{"time_shift_ms": 100, "cautious_weight_decay": true, "steps": 4200}
Rows from block 2 of the text encoder of a small contrastive audio-text model, named by matrix and row number. Rows with one number within an expert belong to one neuron, the router's apart. Each number is 500 + 25 x the weight over its row's rms, rounded and kept within 0 to 999. All counts start at 0. Numbers have three digits each.
After each expert's rows are labels from the 100 texts, of 14976, where the router gives the expert most weight on average: "fires on" is the input token at the peak. Only what is clearly more common there than usual is listed. The data: phrases spoken by 400 fixed synthetic voices. In brackets: how many of the 100.
# router: router (text_encoder.blocks.2.mlp.router.weight, 16x192), inputs 96-191
# up: expert up (text_encoder.blocks.2.mlp.up, 16x48x192), inputs 96-191
# down: expert down (text_encoder.blocks.2.mlp.down, 16x192x48, transposed), outputs 96-191

# expert 3
router.3:525504491529517490458512495521523494488433518493490518537472494519472565510509495502473494457502524521502519536524520518509497534503487512456521504510522507520507505517518453525499532501514506507481546498471514498493463495497484482534486485530537510502508487485497488517540537453506496509
up.10:503484526488503498488487503483528501509527490528460512529507538509517498522477479548508495475490497515550544474501512421498528501474476467455473462494467505509489436529517523505496488494446506503485465510514498483486478502501510531501489477494419491456535470536502497481541534505498488538
down.10:478491488524499516477518504511572502503483498502559483472498476513516507516485496479487474510473521531512462526487472479487500496509467488509509488494497541543509507542520486483458498506512498515495486506504498560511498492496464544452497454497499469501487526524455508479593454506517505498
up.11:483469520530477486487469497482484462498517490500503544490545496517518513473440446526548514464490478484560513499484518437532500513458449463489505496489501473519512486518524529515528518482469521513505482511451544529501539498492523500528517454507490470489506546525533499513519499512533477484
down.11:446481519507509510478516542512488489499481470533499532516505567536467500503479502504513511502525509475507567530501499512499485531513503512522491474517449529515536513501542512526482524446512534492492488560463545495515510527508508497491517448499541482507521530485517499496556502545474500456
up.12:507497505471469471484481516520485583474500505523497507521499501535529491536525541491538497482482468473533492527488524460510471480524430465516497463526554491473505482517519532463470481501493515490462484501518517464487532495519507494484501473481483489497489479504525509530507549525507530489
down.12:515490510472464551491487548498473487514469496473476473486506506553536533478485498491484483480500469547486530490452484484527504498499480477498491524527485481496522490488541479484535494435452494529534538502498508505470498529538513536453483471536531515504518505488504509491489490450510469502
up.13:468506514491483506477505487470508533530508491499520499523515508486525494550523495473473537502453484502517539558444507472476482505510470478560474541504487474500490480542502498485513483507507518492503462537453495530516484448511479500497503547451522561460534524496508533521517457541528489512
down.13:483514463488514508504494508535548547526523549467441542526514440465516506492481459492517484501521510497484506493491490480507458537526500480490463502485514487475476526487510514481451528543510482484536495450498523474502532535503478537448492538488531476507506448434504486483491516516463477496
up.14:450523520489486481498510475495524504555486525462503476513473546494535511532487511439518502477489501522514508510492491518502529492532502532519497545460502509496431484503492519517479494512522507509523502494507485485511473486539484516534535514503505515507527485527497530532501482481495499476
down.14:522509492524499483504527523492516498509493494527522525463472466538511507477514470498481482503512461500538460505491451517463490530454544447499525471507458515505495511455510487492523487464477448496494519532490460528485510504489528490524505464522497509504520542492441504517534507509536540474
up.15:474493511472451533472525522475498485515505457523491495474485544560496491479509498554489531500468536487541548516520556483470519494513489522483564469543484502532469479505461492502504444516510513478485488479476507460533508515487518495511511487529485502527503514555473533479502485531503514550
down.15:494494486546485513508441487516488484499464460527534471491523537456469476486470457514499490499524517532546447537536528507497494483518453509532487505510472518512500487491507514540507473516542516509509519527505551514508490519479518513507504544508497512504509508549509494479486454534452531479
up.16:498492505491539513544536478526489485482527482494539514503481520505544530505460525491525481491512510511503519536498493510504474542464456427500465499517502516468483489463500509517506561470476536500497489486503505470503533490525498542463536460474531468497484509496484504496499538513550493527
down.16:517546518501458525521482502496476501468526510516475481521549483499498493517536472494476514463523484489476518543505494473509503482524533489490511474478531478508516469486494548459545544524503535487509517519490507529497512442502511520520511514496552495493540516474472530492527498503529509503
fires on: "<end>" (81)

# expert 5
router.5:498467487531517488499505492511512500488523511520548508450528523482488503449542498519536519491520517474468498491521485495507504513505510516446500471455457494540515505494468500468492485526523493484510495528510508497481484497533491437531479509510565508484488481477497452469452485471480533534
up.10:471470520447456488491502460470508531529528500493506547515503507509550467532497553506509482480490470524506488526485483498506514518508488508488472478507477500485547498502510523498540514499510525533482479518471547527546537478525513513458544458468507472477539525529520536454524528512523485482
down.10:516493520546560506498507490489509515542484518478508491473514478481487510474538515461453529501519485510489534465480545507513471544506544528495507497503536498505483529466499479464521471489501425539490486490518511495499466531493532500507486481512526515523520504446491468528522520505494518520
up.11:504498502471466503497527446478483508523507486473556530522505516514491500536483561504535523476477517504500496520473459476497454543493475484511458510461548531498510498505483518476489533485534550512510484522489519495511565478531543484445534489426548509462546508482477495527522488493505495448
down.11:524497504496512479495453505476490503457501531444496505528513478529516508516527499503492504524535470438479530508479485474512513524541544444492485483491501536533474504503525520480466500493507513521506485557539531519480530510500480506505487477505526514492525506522524514506523544510522484535
up.12:470459512458470525514497457485504506507529495487549518501496539505493525547509573512513485449468519502476514533496453513485476545488485507519471497472504516494501486483513509511525523486513531504524446502459549475528551486521501526489529491439528494480565497523484500499507533512523505479
down.12:505484539534483514504496531494537455478550588461508464505465555482522534506488506466526473520510494515548522508481493531524512463492509495505474465500521475462481511527484559467470496486489504459515514507463523510491490494498479508529492469499499517483547499477497517526510514477453455479
up.13:483483535453491520490533457470526522534541510482522544500454515511531512534482516508548505488483504496489522532481510516493508517484488503494462465495477497489513472481525536507560527499493523514502491502476533500552531501584537517482507492470503462436514545496527507476496541532509465496
down.13:468518486489493460544483516494500511507471500492464468524550508433521461511528519499487505506496513467521522514518498519505514534530512488496504518465510522511507498504534490508539519517494499495503520554474520556484491472495486494501452500517522517460454508432494516497509510508532497478
up.14:497470534482468510471500468473471482526534454494520544493472520495517455549473525488518495475485497458500501523472501507495487539464503499472467501477532491509515497463529489487507525495498511500507482526494550530502537453525518497482545404467536486492561522500494481498491532510528487490
down.14:539524525542462547466473500526487452513525471496458528529484520462526497461497567498510493536469505477476476563515474495455485518523535548527528483501550509500492518507523500475516522480543474517533500511515528534515522493477516488492453467483509509483486520498508464555527487485526516482
up.15:454491529447477509478527457444538506558535488513511529537474501517549491552501554510505501489449496492503515507463490493478510504471482512475461481502497498440503503467518520533522507513513556500496486514455507549532524470548513523460499460453497499479518513557509538487514549540517478475
down.15:478493512502532459511492494456479515510472555520487464463528520534455484498521481496494478524502459464509503440531498496510530543486459522476506526523506503499495493539517514500539509491504514496525515559510517473469507514496547519529520535493509495492526510506502552528514496510529521498
up.16:467477535445433480478528476478507512533517497493514535499472510506534485530527571509495484444473500527471505507477490480490475509466481503493464485487482516491545486485514517536540529489482527514475503496488515510540548490533530542455525456473501466453508532511491519471513533509519463455
down.16:555519500514503520478521479471489507516510540494468462511465522513474501483516513574453487505507507498504561443486566532492493495489485529448483477505511461495504534527497486471523444465500514443451523519525526471509523466511479484502492515503498476504485488443478498476482543524513482521
fires on: "table" (7)

# expert 2
router.2:470508510501468528525527478497505497513476471452501521529469481515545481538472530516492508475471476493482457515471518508495483510512479500523490493504499503407548469500509494500583518489493529498488450549482528522501532488530487487453500523467519490467542524495470481490535525516510484477
up.3:467508475494547509491514491461547486487453573536461514511547512497497502512514539488502473541497458501488503507535515531522532475515508468487517544514468483541480485507524436508525485528489484472502530518516510482443521540465473498527492487503499548522502511523509552502478491465451539520
down.3:502511485500509520485455530502512563526416541480487453521517466472478542518502483475494518541549510529495523499504533527521473518497479509480500507503477517498472485514515515464420482475503451535480488516502489495506477520465495496505479468552517532517522481516487500462482507490493543479
up.4:463513493524529481482501527472531468520489512535484462502519525543518477476512433481463492497527439513520489502547538494516524497525523495502535514494514484535473490523518528496449493525503462474484519535534482495452473506502475466521485520501477509545477448517495543504474479464456546518
down.4:445493507501521522505506504490501547515489510503477515465486482510500483516525496502528476509538505520487532506523555493520461480508456449489532544527468492445462510538508489485529479499475479495504465518495460511482499490500528476485521517549500491493496514508543506524530558508517510506
up.5:484513508478500526448494487475495506529490528497466482551511550505493533528484537503552480510480464507527510504497513527509503540535516503488482511494472508482522458525527488486508499536500496492487460502507509496532507491492463469471531443498479464477477520480534546499472477533470458526
down.5:478449517484508477501505500511473512523494514539499501512476528540497501473509502502521543491521502505487481509491469494472533434514490472482504513560500536481453476479466513532522460518517506506499466510494488508491507488528512447530517502517526513496468455510504532412508474509516485501
up.6:459474519463507494467508523474510502507503506503516478503516500568487496489526461520504447510469508520558519496477496464478512466509508456527503503514495491548488494556512536516473489541497505518491536492503507469492513545477494500534487439502488494507510495517525582508533513487547496510
down.6:507440495463455501465477541479543514486474515449488516526507424490522535486434498478498484510513445530471539490468482524503533486507483516492519505507558526466464487507506519495497528491499513527528498531491481481502510479504529502528506532521497513502511529484502488525487481509472524486
up.7:502477507454528519509501524502498516490446572488486496501456474530508489476522505468487511507505438502501495504532491512529492512497497489471507516518455521522481486494515477483490495482503487466492518543499548465490507496497479496516519483501504514538505476515477543496469576445525511524
down.7:527520449533526482536472527552536406501426525499465488490497495490472556480483478501436529519506539515504477490539517478533510454503513482516527523508491496521510480493509495472495480516477463483548477522495524541472481535499496497490505493528541480524482507480542531505458495478488520527
up.8:481480522497554451465504512500514480558518513515456507484487529500516471494530455475489516480445497501529520506445527515565532498507538517483522525500498507507510503520530499472503476486484495485469496481483493494495451509499523505496471491474411473506494486496485522487507499509489501474
down.8:515512510528520487487471448497487504483479536551518466504497498459553522471462549499504523492432489486518478455484508503505476507519460494480513480520492480515525528529529471525487491499544511506573452503505491534488516554477508469510456539491545478531506520505484497445506486515516497532
up.9:506495517488471524514493498488513538554494462484487458492519501513527494489505456515488452474507475554552483484519537486529462506533472512504508516515486499524469483520526511460504483558509493493532506508527513492457496506501479487505488518481468486483496487539483517497495487456510509465
down.9:475493546502478508472480497462462515501495485506504493509528506494501477489501519491517472490488520525487492523511528553472526455513516502452508480521484530518500460506481538435522486546475508469504434496497521504491515525486461490482538533506526500506512475494485517475503480556507485529
fires on: "<end>" (100)

# expert 15
router.15:537504515522528506450464550517479496412474498526553504479498505507453534513515431510478464466527546500475527539515505540508474486489488484450534522521455512517480509495478503527501485495513479523481503496538495463496474491540525445499489513468508505498505489483471443481497481488523491497
up.10:474499525477463496476555497472524529549477552514431487496443541546539463500472541507499495442492452495479493489462539504519509527499498513477517516541474479482520454485494484522534497488507532504483504500501507500495525481502492527502505422485513499501484488524512532495511534515516514504
down.10:519475520533565471523490499541515527484478464488530490465494502482439504498491476484449521493511527517515490547518477504478507470508527554480484514526461490505500528527526525524543514527509529527486495485473503493529456535501530528458475505409525494539492485504514488537511485470574523498
up.11:478503489471500527469547479472514510548541506491532509521454498538530471497509534502512487501450492485508495495486488491487490485520482509481489508512479473466495497524510540494511486503527518490466507480486498514505527445537494511463524453479512487481499525513510552506483510504535499512
down.11:489493513499487494494470503496517461500490532479502522503500441452507471500452487512490533504537532516532454544537501510540473486513462477519483507546498525478516519499468501554464504508504490482489500518480542491536534487499441532495521519488507528505505490495501467529478493501495516494
up.12:483509496511486507526484512466474506521496434539493484482509533536506504507512488528472518470489533527462498521491538485505483501493540470513514490510524494497490544521470500530494463494508501476423450428473497470497524491498486524494514465509503479522514493513475517480516504508495512523
down.12:471475519479442536497526534526519526488448483524471471486496492499526491499512489516526528469533512497534502505505484509516504537524494509523503487513471501505483513475543500515500541476549468505421441528490529517504537540471519464506483477472465466501511520542466515490515528505533482481
up.13:478513474478505496497515541482543502532484504531482455499489483531475483454510557489472534490479445458488555528538477527502499474486492487523510514468470504510484443526508477521443505505504509503496505472507479496470522480496497513547477503487453489494477471495505507484499506527493504473
down.13:492474513488432503533511483455498501466478507472476469470496516471509488495483526520477502531513532484544501496508511459537521515515431508496514524483522501498502483496563523488506529509483505494503523551535514498491486529498505469451491460475481540439518539496523506492513497491495518422
up.14:456510481506494531505502496504500487534494391517485496501493538530497519492502473546451510525516529547480496506504522484516519500485531448546509499511511521483499513474509494506487469477539492516484438482513506502466503519479483502496507462483477475502507535476483532500489534493472492510
down.14:492491522518461477541545512511499487486480473508494507498492512523502508482557469513539480507517493529503541528480520493531534528524517516563497491530498526508509480488511551557483488502487464528429433516505522491488522513493532488506483516517495499470487469508494518498558528495500504491
up.15:451442524473466488483505503468519529560492529487490500557475514522538489518492523509503510466488462507493502530498460484486510508501506488450457522505485489445517491537514487519523509465519506486464450540488515499530527470557504491456545460476535476491516499570527540496488489483489470486
down.15:484499482499499488469509509502519493538541526498494515535525484433492500512496441508486502508498486516497487499510468540525462511536499500486531470503506536491554523511444481455460471522532505480495491439510531516548499500518488475479502466482508492507493494495516502524494505459502484515
up.16:498475518468483516456533478499490508543513511461493516528455522513555447531510550484480529482440495475503493499503507506496479513479495475451487480503504505435537469513504508487536516466511547512456479523464523507547536454533490488452509470482549489498540511544496568473502497514504496510
down.16:486539535510500505462447479482489486490478532532488454498474507464516514539484457514495509515485520500475531518487509555495456540522512496455517472504472538489544485522479522482515459492484490500499481475499504511519516483451465484501510478471499523504479480481496522507500501443529502516
fires on: "<end>" (98)

# expert 12
router.12:508523544523527475514471488481542476515530514546470500498486511535527538526509444519512484559502565459483482490505514478502462505525488496483483533436466499509483495465511470506513532529513493485481506511486463488486479483525491495520493508533514506528501510513528488472463498492499510511
up.18:515504507476463543507485432528489487549559498478517526522485514473541503531457542479500540487468515509488513539473487511470481543492499503490453484495474509475545481473500526491534555465515534506492487443470509506542509474555508549439514488463518490439530520475500486509513524542526472522
down.18:476508522472515518499504519529473429501517486519529510467569508502484484491523507555506540444506516509524437493501490475502528499503452513517481447475489499493499442501507479559488493504512486471498488499482507538505506496499490520503525522514520457483542498514480488524515503506517504496
up.19:508461521475492501467473474488495492505533498488514543552486533504544496561438518488528506457475506514518496516491484496489467514493478490431467486476513501439521504474525532524528527497528503527509493520478550494509526465606510499458532461478533499478505501494502507468509528506525490492
down.19:480522472491514512491508489484552510543473481527526507491482545491481532486461464536473505488497509533470551489479487504475506492533551505536498474507431503486504486507466478534494491481487507515421542499504484521503533492504515504506539477501524514505484508516447465513472494500523508500
up.20:476435493455485490525499457474509517512498484454541526528495536506532508523458520478528515477452461511493511547521503488467494536509489508482454515488509489469497515495514532500497543509521522497488490501527537508511562467512465492498521506455508478477510483490441507483514506460518463470
down.20:493490481487504512508511464490531494499530458507530484503538527496498520509515515480483495502500502484542453519493492521518514472469465505511503492471501491498496483484505539519483556506536443497510495511462490548457492508494533519561466532521500488498506467461534478526507482522523520522
up.21:483465537478479494511525492506491490571508435512482504491476536503491442513487546522506532453512441510522446505493523449520549517471496456519490508507479510443525514480500488501508503509512492536515454538497511544513500479537502500482505517505477471500508533512495524486497466530491501498
down.21:497500528494490457537492506472512513471503494510461475516521505487507479492483453518450464504537526515496506495505483528490469538529507508470457490532482506540474527506496508549495506524511493511486476478486504440495484491491486548532527497502519505526542478492526501489461519528511509497
up.22:475483508437451521493504473497500527537523457498527523524503522488530480528493559516528495479500475497487486513481493493492510541468495472501467453486519486461542475465512495520511519510500524549504477493501525522552544479512516512459506466428526493462497522496487506473501506525547482436
down.22:451524503525492477491523490496489589515512474548538532531492523470518485469482491532493481503520557528520472468476521480559498535503512494540489537489455538499507517476462489491529497469514549538461517503468470472511507486503455488500451496491505508470518502533486464526467479535511504486
up.23:485496528487480512484463484504497473500541504468482538547475561490548521529471536502520513456448519482515494537500499507492493541480479492445482476472499505474535508466511515486523574489502521491504492511491541470536546458541511525486554465477517498461504507488499501496498498508502460452
down.23:457550502485530509504556495537548512485496510489526539484493506491519528495526532474466523536483478500484513479483489484530524498517494502528512444551431521524492489516522504528481460494528478486480494490497449541488529514476501493527460529522480503521468491484468476530512508511477473479
up.24:476492522488511521493545504469488505556504476519541507518493540510522450491480557523525518469487456499494474518477515486489539523463512468524488508504538526490511490522494496504498517511499492544531491500465533509527525509519512522476534499477518484492515530504477543487512487502489472503
down.24:503465511485529494512484512471536518473497543566520493540549489491486505496491502509454523521531508506517492503462469525466487503502525507491485469532449496458456539532511516497469497528501541509513506513483423469451483491484487493507485519511499519540479554515506495489485507506488517550
fires on: "<end>" (67)

# expert 4
router.4:525494492519475503469496513487552465465497517501515497489505527559459511486513498484451484509458507495508514498481478465512506538522507476492526551452528510507507487499523506451504473513468517481529494462507512477493478494473543501536491501502530503465585497508463520488499495528472522502
up.3:468503499498508530524487516465505521508526497494501524529483521548508526522491498481461515533483499478436530541492495506452462538519503457459524495497421501480448507498475524524501466510523483440445489503490527512474509502515508490491500471531509505524497487500524535460553510507509510552
down.3:521537443460503489481461463496525483451497508511525516457496516485514511510470486522505483531496513521489529488471473497536518515471539503480490516566467469497473454503471485517509483489508507532460511492464461471461511525506510510512472548530478494537537472507486522495516510486519483468
up.4:522486519513517490521490445499497494477549495492511525516500501495484516517470511502524486418441549491496501511450468475466508515497477489503460484503509511489498540492513507523549584514496550513577484488482529496523525488517492503473485519454487485490547504460494471476502505488518476458
down.4:509512531515501498463502504508522511513519502529475497447533480496510491521476513508477474524515514531491451500485488504494508472439499527506496500495516494515530540492486483498511537497490506496458503515489484502488399494521516596541492502496490461496496523445513500524498507484503507468
up.5:454499520476467484504590492486466505480470501480511510494492450487526480507517480504549454486479499473491521550498515476495499519462472481477491510517478516453511493506524487499535534538492575496492474551495524513546528519513490492473539447500507489493472498511524519518477492510499513455
down.5:483520503469496499521503536501529527505474524459456518512508513502487507514481510496460500516437503526489496491523564523520493467494516494551491450471463496490480516517524511475534474532475510523526490480459495531513541475445472505525500497504438479511535454495534496486490527530456478451
up.6:509476531447524507486514494498474495490468544548514544481515491482553533509504511493494485404473502518510537492503482474507528524514507476514443478503462496506529493510468506517517488531518523502520516515521488491525500481537497523494486478452506484503503517490514477478537489539497461426
down.6:493536518544500524480505520505526495499468468476512500514469518487509496522511525509526538474452480513483499495494491502508496485504461471498513472499522531538548493486468547515529527548455503512522467499506588504504539482520519496516539447530498452508483492489535490465490517507476472502
up.7:506488536442511493495507510476456540504513611474503512485496519481578473500453542448508462494472504488484497507480469486503439483513498525505471478491437544544533497524524520494487505501485570513496495501505497508510511501546497537498515484492482506484472526476533478474476521508515495466
down.7:530481537457508511495499499504495485524504502485480508455472519531473475528564491491530499509515500462516508523541501468507497503538495517541482514493500529497506524527466489487522492524506493494502497516455564552541514473509516516504532529493514464517483486492469471471515482519500525510
up.8:478487529515509568482470508530525498491475493482454500508511515543458526482452491510530523553508503485503526494513449509477473506512518535471484516460480523532502459489495473512470442476528520509480509507492502494490526513497499476502483490462441510500526491497511503567516444487510503465
down.8:524498506444515502495499483513455503481501533496468549499478496492529478505499469505517541469488480507472522517459532503491536496516536479514472492511488490523494535511466477474538496532518540470485479485515531487445479507487532519529454517508507458455493532499466492473511506490493531510
up.9:507506530520469506491499474498489498494514492464468522501586510519499465534551517484514483488480496465520521537445512526447496528530496441493500473495430503500473451499463504516510525455511536500486514525545463502502473499515514472481470472464486504509477484514505484535489453539509552521
down.9:493528495465523497507554506499533483530526494480490497498492539499491500492510490438453505530461479505476487483544523492529477506529525472487499502511486475498532505505499529488507505488534498466427473481509496494516457486503502498482515478530474452483469470454499481517485537525545528506
fires on: "<end>" (85)

# expert 6
router.6:527501538468494506475511506462535504481549494482482524472485514512459508499495497500488484517512502529462531484524504498488491503480491503490491527497479519513518495478540465557472508475505480503499489483523482504541487515512460478553491503535492499514535537523475475512474459523530522471
up.18:499481526495491504499490481525469522541529470516514510502446496514533443538479575512507531496492448477498481506476501498516500523476467491524437476486500504467542533506506489534495527480505516521504450508445520538558507484535523533463505500471512495481516514546519531483526540499519476501
down.18:479510471511470509489484513490527526520459518496501527530469523494470497531532512485480474570460527506480546479475489467507544491515516470481468495540505491517480494500456500479535514481494556522460524459501508485488537495499519505513495496491483524509514499485522548495522506502514509483
up.19:476499538456470468472520481473521512522551479483509524494475532503526507515494527529492519456479462539451524525492557462501476545491502507476477500481464502488531481513497514525530495484505509522471480519501522476504510491531530512465534461464498490480522532489476496505471535475518515479
down.19:482514554464520528490506467483483470550478502486540476522526494485483492515533480495508490502516532551516491489515485492483542523504512492484503519498474480501532546502568485524511518484488494456553521480506480508502475470503529454500517445512535465480488511505516511509525501486523494436
up.20:468503524505492494512522479523468516536555501523500516514452529525518461530486528505504509470460487498447520517447503470460486520501489474490483472514502512445533514477499514563551524454492505527471483486477529530540532480539524511473509471468507454465560519522524504469554556542519468528
down.20:513560500516513533507485521506442484514501503477521544498535510473506474544509473476492490497503515471496539494489485486522532544496486500493526505475492463503537496483529527453498519485560501494469547475507511491483523501512475501475446494550521516497488476525472488518514572551466459485
up.21:474508522505489506494522486496505516571542481501496529532445523479513460522476483520481515487472498505436502497456508503480477506515497497478444496493495528480531512491476513495548530465506534532438465471442496526524511484548525512464525485465527493445515514496490500504512551544529485532
down.21:538495501491511487499466515499478467484540486461528490479470502454502459509489484543482468523537482486523492481515507512519528513501502492551526477496502512474534569473487504466508543469495534496502509510516513541505524480528529493434514458523497489494490489503501479547501529513535482560
up.22:492478485477449495493553457517506513552505487486498505533483512497573465529473528520495512492480469490484475519473525498491506533497468496508483489497511504448548516512516484509504528479513517507502486511481532498566539484534521518471526483477520490474529512531483529480531533564499467464
down.22:497494519484478467490529488485490521491544493469511527511498499444516467495467514549484508500549530479519499501522500501466507517475499530504510501509482478510497545491504470505488487488525477489512550473499480502454510502521491542515506467509515567488531476507496528536501537483529485492
up.23:483487548480482532482503495491487484515521481511553524516461537507536487552514515477551500483495483496460449514482502513478512509476459494491463470499532515451535544485500520545505534513498477523495478522447523499532544476522542518459490493465498505440528515496455523488511537509557487485
down.23:526523494519511516529518474515475478443510442523512486500514499533472534480496507536521492537516556541475494497519472517470476506497507509507501502505486474501487465496500492526482525473509513528512492484540464501483491491525487513527488538499425510529458518489542498515528487513498507461
up.24:466481528473458476495525479496482495496543502477529516528465493491527467524476554496507540488476446487496483521479481491483510482503485537506454473497529483447534514477518507509513506478523529505482459476473540504589503474552501508469506488462493489457544507490515495480493530487532504480
down.24:539547448545494502503534536535533498496514556472486543486518482500510501550535440503489453473520515483501492482505514488472517519489515437496515489520489484510495526508491494506482519472501483489486506497512444515521513511460494494483449478504493482491450473533478462494478513485484504502
fires on: "<end>" (65)

# expert 14
router.14:531465469515491454472505542502503509451486491451501509513524509518504504511487490482549490515510471505484496452501453477468483503501488465480526516497569511488503515532508479486478513475514535523539491498509522536475522503493532444495477514556487519481525486528484473449492462539492488442
up.18:478487493506467476476493504503491522536498508523457520523470514530527515525491545471485520514465477499447522508476566526496465511508444515488506519502503518447497466520511487482532540454526521495491497469491495533506466477525515511447530423486524499454493476531530505507524515445502487496
down.18:487492525514468479481493529506463525464475511488482454482479531546514479519514518482486502492517471531501534490494500460520515500509456500471515483497499475497498493520480461491456527479506530471482493489475446494543504486523480511515526532473491508467516474546478546461502487469525494497
up.19:487502508466459490506525486498494506513537513519485517487452495501581514535507582496480542476441505512470544510490507504504490514488476540491436471502465500465547496473437515538531517485521506512523484469495513471539524502545506513494526494472488488463499511514490514478510503483516502497
down.19:505534516500498526502502538481497490479525521492489469479525471478516488514492522487503467512488515509490553512478516448499525466464488512467463515486506488509490537493525519498465502506514478530523539527481502481486493497455506568517490508503509480485456526504472513494559547524519532551
up.20:503511500491467531516518510479518467562531499484479486515433578506513514526488507476494534496520499504464507533500514522482452505513512521458490471514494500506503453515533483499505515512527472486477481480524482511485494463539522491456530499502504481499494493471527505508534516491480505529
down.20:475461523486482488489517485530468451475509498480495523533451549516505516465482501491456511465470489498520474493507491461479534528518472507496471443469502462536513471515508551481511513508517505505487481471524521428495552489505497506496529505462487495450526491539509555442540498501507499511
up.21:498484474509511553537526460459509495510543497478515505541491513496496500556487487507482532497488510486462503538492479518460454512506491504496486525468540476477514522442498531490564527508512537472468489492494505479502539467564512484424519521478518519507516493471500476503510489483484507568
down.21:472499521496457517482524489489532520456514521495488497519417498484528529534475528515530475526504485506533468498474439533510481503497513510482518519528523443514521499465485522506505502467525502505498497514505548529514502529527481505501547497446513532475512503542480514470478556506530489508
up.22:444479507465431485490512472521510529591520513524455516497472501498521503517528558508460501475451476477497516529486482494507478513519501498522485493493521461486530488505462517564516495500500497516484452479501483494530503466519504498470499500471489483439527495500492541508491503470520492503
down.22:454470521492534521493528529499498519501491512471513475494483457480502469503496488497499479501525535517461539472503477551515551489469494510494515486498499496445462512509516501493530482499551480501490514482510495549473509500501483485504489541455460500501446469494483508447532515495502499492
up.23:470482500483473542458497498482504484556471522519484499486499514542499448516561545519498526505483489474509521544495474548520520491501500516515508514516485489457477447492499509508503513502494514480483498538501477480540513504492492542496459446426495486532511500524506549495514520521457499488
down.23:477489470525493482540512449485489494500486497526468510473491514477544493495516458537505509513533507483509498497521540499513527468534461513533502485494494504500520489502504501531508504488465507527463483574497474442476484510524496482494493540499486510530492492524466523511449463467550506454
up.24:511500481516504531526497477483486517480517467471504499568481499506495502537486477465469537469529517482481483533514522499469488519514502481470477507470546499474484484466464498486542520490528503489477438506497522518500524449549519470428528528490513502502527476444520491483474517495510489560
down.24:505486520521489514506487498508489509505498531499510496511466483507489507513473479461511471497517486450486479541486493492522481536522506461493459485475547496485498456504497505508500531487554545480469484535495512485513579482540496500480493500474537506528513468534456551474497499464515493472
fires on: "usual" (13); "robot" (10)